config.yaml
model: "class-conditioned image diffusion model"
dataset: "drawings of small networks of dots and links"
train_examples: 195000
image_size: 64
horizontal_flip: true
conditioning: "class"
arch: "unet"
objective: "epsilon"
cond_dim: 192
targets: ["dot colour"]
num_classes: 12
cond_dropout: 0.2
norm: "groupnorm"
activation: "relu"
weight_standardization: false
pixel_unshuffle: 2
widths: [48, 96, 144, 192]
blocks_per_level: 2
scale_shift_norm: false
dropout: 0.05
attention: true
upsampling: "nearest_conv"
init: "orthogonal"
residual_init: "zero_last"
optimizer: "soap"
beta2: 0.99
lr: 0.002
beta1: 0.95
shampoo_beta: 0.99
eps: 1e-08
precondition_frequency: 50
max_precond_dim: 1536
merge_dims: false
one_sided: false
adamw_lr_other_params: 0.0012
l1_shrink: 0.003
ema_decay: 0.999
steps: 4800
batch_size: 256
epochs: 6.3
lr_schedule: "cosine"
final_lr_fraction: 0
warmup_steps: 480
weight_decay: 0.3
adamw_weight_decay_other_params: 0.01
Rows from block 11 of a small class-conditioned image diffusion model, named by matrix and row number. Rows with one number belong to one channel. Each number is 50 + 12 x the weight over its row's rms, rounded and kept within 0 to 99. All counts start at 0. After the name is the row's rms in percent of the matrix's.
After each channel's rows are labels from the 100 images, of 14848 (inputs lightly noised), where the channel reaches its highest value: "peak on" is the class under the peak. Only what is clearly more common there than usual is listed. The data: drawings of small networks of dots and links. In brackets: how many of the 100, against the usual share in percent.
# convs0: first 3x3 conv (model.decb.0.1.convs.0.weight, 144x144x3x3, each kernel summed), inputs 0-47
# convs1: second 3x3 conv (model.decb.0.1.convs.1.weight, 144x144x3x3, transposed, each kernel summed), outputs 0-47

convs0.43 128:58 43 32 53 39 37 47 46 30 70 47 55 64 51 25 49 45 48 14 72 56 37 55 60 48 55 36 47 25 53 34 58 42 76 46 49 29 55 31 62 66 35 44 47 57 64 39 63
convs1.43 128:60 42 67 63 50 57 45 40 39 38 72 42 31 60 64 63 48 36 55 49 56 32 60 35 58 42 61 53 56 40 62 75 41 45 57 63 57 55 40 61 50 59 36 46 82 52 62 53
peak on: dot (46 vs 4.4)

convs0.1 095:49 64 34 30 40 38 66 57 44 25 47 38 53 53 43 46 54 46 39 57 63 29 19 30 66 63 47 42 46 36 58 49 30 61 28 39 71 43 34 46 38 53 54 36 58 48 70 54
convs1.1 117:66 43 71 46 55 52 58 50 64 43 57 50 62 44 62 55 60 55 53 31 53 58 77 60 31 42 42 38 39 47 71 65 65 57 52 52 42 62 48 58 56 69 59 49 44 55 53 45
peak on: dot (28 vs 4.4)

convs0.78 090:75 59 63 63 32 50 44 63 52 34 48 63 79 46 38 54 59 47 60 15 50 47 61 33 51 44 41 38 58 51 34 38 52 66 61 33 41 58 32 75 47 52 40 55 36 52 36 53
convs1.78 087:51 38 64 42 67 74 48 38 65 55 36 27 37 39 60 65 47 39 52 56 52 39 35 59 65 60 48 64 32 58 73 66 35 69 55 40 55 40 49 38 58 32 59 47 34 33 57 53
peak on: dot (27 vs 4.4)

convs0.93 138:57 46 50 49 67 64 63 63 54 37 52 68 44 55 53 52 47 45 68 54 63 44 42 58 39 58 46 42 39 51 48 47 49 44 40 37 53 45 47 49 41 49 32 54 54 57 45 86
convs1.93 125:61 52 60 49 52 36 54 29 59 59 41 48 49 78 58 50 44 29 53 62 55 63 53 43 59 56 31 44 57 32 52 55 38 68 34 79 58 59 33 65 50 48 56 43 66 45 48 34
peak on: dot (33 vs 4.4)

convs0.136 102:34 62 62 47 53 64 69 55 49 52 75 54 52 53 49 69 52 61 67 53 61 42 64 40 52 36 60 56 55 50 52 64 45 83 50 88 41 27 38 63 56 36 67 47 50 32 67 43
convs1.136 087:65 36 59 46 61 47 57 50 53 43 57 56 54 58 65 33 37 50 62 51 32 46 53 60 52 62 31 44 44 63 58 48 35 63 59 64 81 66 52 58 34 71 39 56 52 55 56 39
peak on: link (35 vs 4)

convs0.37 137:50 49 57 57 50 52 58 46 55 47 42 67 68 51 55 51 47 35 66 39 59 15 55 46 80 48 51 34 44 12 63 53 61 65 55 52 50 68 00 27 70 35 41 49 35 46 53 46
convs1.37 125:62 59 56 40 40 64 55 53 40 66 64 54 28 62 48 36 66 66 37 46 54 36 54 55 49 41 42 68 59 29 30 76 43 28 46 58 67 56 27 63 28 33 37 24 68 56 56 54
peak on: link (55 vs 4)

convs0.60 107:51 63 83 49 34 58 74 57 53 37 60 53 42 75 54 57 51 47 66 68 45 52 56 35 69 49 42 42 50 30 46 43 60 73 57 51 31 57 30 49 61 49 68 45 43 28 66 63
convs1.60 083:68 23 51 42 46 58 47 63 47 75 83 45 44 59 35 42 45 53 49 50 41 54 63 44 38 44 53 69 50 63 47 45 64 64 59 60 73 48 68 71 33 70 43 51 68 58 61 71
peak on: link (45 vs 4)

convs0.65 093:43 29 63 49 71 60 42 60 57 46 67 53 29 54 75 31 42 44 31 25 33 42 52 48 60 46 50 37 44 52 63 63 46 54 61 39 45 56 47 41 57 41 70 54 62 49 66 62
convs1.65 093:55 47 49 45 31 71 43 38 33 39 49 49 75 35 43 58 49 58 46 59 63 39 46 38 48 47 62 52 42 44 41 10 51 43 60 53 54 58 39 38 44 51 63 47 27 38 49 54
peak on: dot (71 vs 4.4)

convs0.134 092:55 49 60 66 34 35 47 55 36 50 37 32 63 18 55 41 52 48 66 43 69 33 59 42 47 49 59 60 49 36 55 51 60 43 35 41 46 32 54 50 54 36 22 45 49 49 53 38
convs1.134 089:58 54 54 34 72 20 32 55 65 56 48 73 40 71 52 64 41 48 21 34 49 80 41 57 73 56 61 49 42 50 32 58 42 45 61 44 42 56 52 51 52 36 45 62 53 72 55 42
peak on: dot (61 vs 4.4)

convs0.112 086:23 38 67 61 59 58 42 55 41 62 61 54 65 31 61 49 55 47 82 57 50 48 70 61 54 54 50 45 39 53 57 70 46 42 53 42 55 51 57 59 52 35 44 57 55 63 59 61
convs1.112 088:72 50 50 42 60 60 54 44 56 47 33 30 27 42 65 63 35 56 59 69 64 52 38 35 61 60 68 54 44 43 47 48 59 66 45 58 50 66 42 56 80 55 47 42 59 50 31 49
peak on: dot (36 vs 4.4)

convs0.128 102:53 63 41 43 51 62 40 47 44 51 30 72 44 65 41 53 19 61 55 51 66 70 60 41 42 34 60 54 32 43 54 53 38 47 59 47 45 36 75 58 30 46 65 68 57 49 52 50
convs1.128 103:47 38 55 45 68 30 36 64 51 36 52 34 69 34 48 56 64 52 47 47 30 54 52 60 68 49 40 55 54 49 67 36 36 51 54 47 56 59 26 44 67 72 52 52 43 44 53 45
peak on: dot (75 vs 4.4)

convs0.2 097:48 57 62 62 52 47 50 34 51 70 44 42 47 31 35 70 57 53 74 36 49 51 52 52 45 48 38 52 18 15 40 74 54 69 50 48 50 00 24 56 54 41 50 39 43 40 55 57
convs1.2 101:51 53 43 31 49 57 61 61 58 55 25 45 45 48 50 50 52 65 40 41 48 54 42 48 41 52 69 54 47 49 58 44 57 55 36 47 51 56 81 50 48 42 70 44 46 71 45 51
peak on: link (65 vs 4)

convs0.70 090:37 59 62 54 71 65 62 49 55 58 59 51 31 38 36 31 53 51 66 61 42 37 54 40 50 53 43 61 58 50 49 42 40 17 69 57 51 91 69 60 54 32 39 51 52 52 60 64
convs1.70 092:45 47 49 42 43 42 36 63 63 36 47 32 48 42 54 50 39 57 42 47 31 44 69 84 43 63 66 60 41 53 29 53 61 52 28 36 54 25 53 49 57 37 54 61 41 36 67 48
peak on: dot (31 vs 4.4)

convs0.39 090:62 47 55 69 66 50 38 50 39 55 71 67 59 50 58 39 41 36 53 49 30 23 78 54 66 61 41 50 51 38 63 56 58 57 52 59 40 46 24 44 68 25 54 48 21 48 62 70
convs1.39 080:43 59 38 33 43 35 56 36 42 32 49 37 38 55 67 60 51 38 79 59 71 85 38 46 55 32 75 52 73 51 48 70 69 38 47 39 70 50 55 57 43 43 67 37 79 60 35 52
peak on: dot (36 vs 4.4)

convs0.137 084:46 74 72 31 09 40 42 68 44 43 43 50 69 60 56 36 42 61 63 56 27 46 49 72 58 41 33 42 23 50 61 76 57 32 65 47 57 50 33 61 51 49 57 46 38 41 43 43
convs1.137 090:81 35 35 52 75 40 56 40 57 62 73 58 58 29 35 57 70 30 59 59 70 65 60 52 54 47 42 56 64 42 59 42 54 46 40 55 33 57 47 66 28 51 42 42 55 45 39 58
peak on: dot (86 vs 4.4)

convs0.125 105:55 52 52 47 20 34 49 42 52 47 58 38 46 42 77 47 61 56 81 48 43 73 53 54 55 54 48 49 60 98 29 51 31 44 49 45 40 40 37 48 51 44 62 62 40 45 47 58
convs1.125 114:59 64 41 41 88 46 76 57 55 76 58 55 40 48 34 30 51 57 37 45 63 48 38 37 43 57 35 65 43 34 44 67 34 45 39 43 57 55 45 52 35 60 06 30 79 42 44 55
peak on: dot (35 vs 4.4)

convs0.21 085:28 46 49 47 59 56 57 65 42 57 48 50 39 53 64 50 57 35 28 66 27 63 60 51 73 64 47 66 45 53 44 44 62 53 59 43 65 44 50 83 55 39 62 51 69 46 73 60
convs1.21 122:54 42 59 47 34 54 48 53 53 57 47 65 61 32 58 69 49 53 45 64 70 31 48 44 37 39 54 58 55 55 56 44 81 37 42 68 27 74 53 36 42 35 37 47 55 59 39 50
peak on: dot (42 vs 4.4); link (29 vs 4)

convs0.111 098:39 49 23 60 49 57 64 54 25 46 64 49 54 45 23 50 57 40 57 50 47 36 55 44 45 34 32 71 54 60 69 43 54 63 40 30 54 57 65 79 64 54 37 42 52 67 39 65
convs1.111 091:63 65 64 49 79 42 56 62 47 31 34 66 57 57 59 47 50 48 61 49 50 51 37 60 58 38 82 42 42 43 50 74 34 53 68 56 73 55 33 60 39 56 44 59 30 63 62 52
peak on: dot (60 vs 4.4)

convs0.58 090:70 61 42 45 36 59 55 51 47 27 45 72 49 70 46 58 33 24 64 47 51 66 60 67 54 36 38 47 59 56 81 44 53 62 44 56 30 48 46 48 51 57 63 56 61 33 63 48
convs1.58 105:42 55 36 51 35 42 57 53 69 43 45 31 37 60 62 56 67 68 64 56 42 47 50 41 56 82 53 45 51 62 35 81 45 47 63 36 44 39 57 45 37 46 52 25 33 82 36 29
peak on: dot (88 vs 4.4)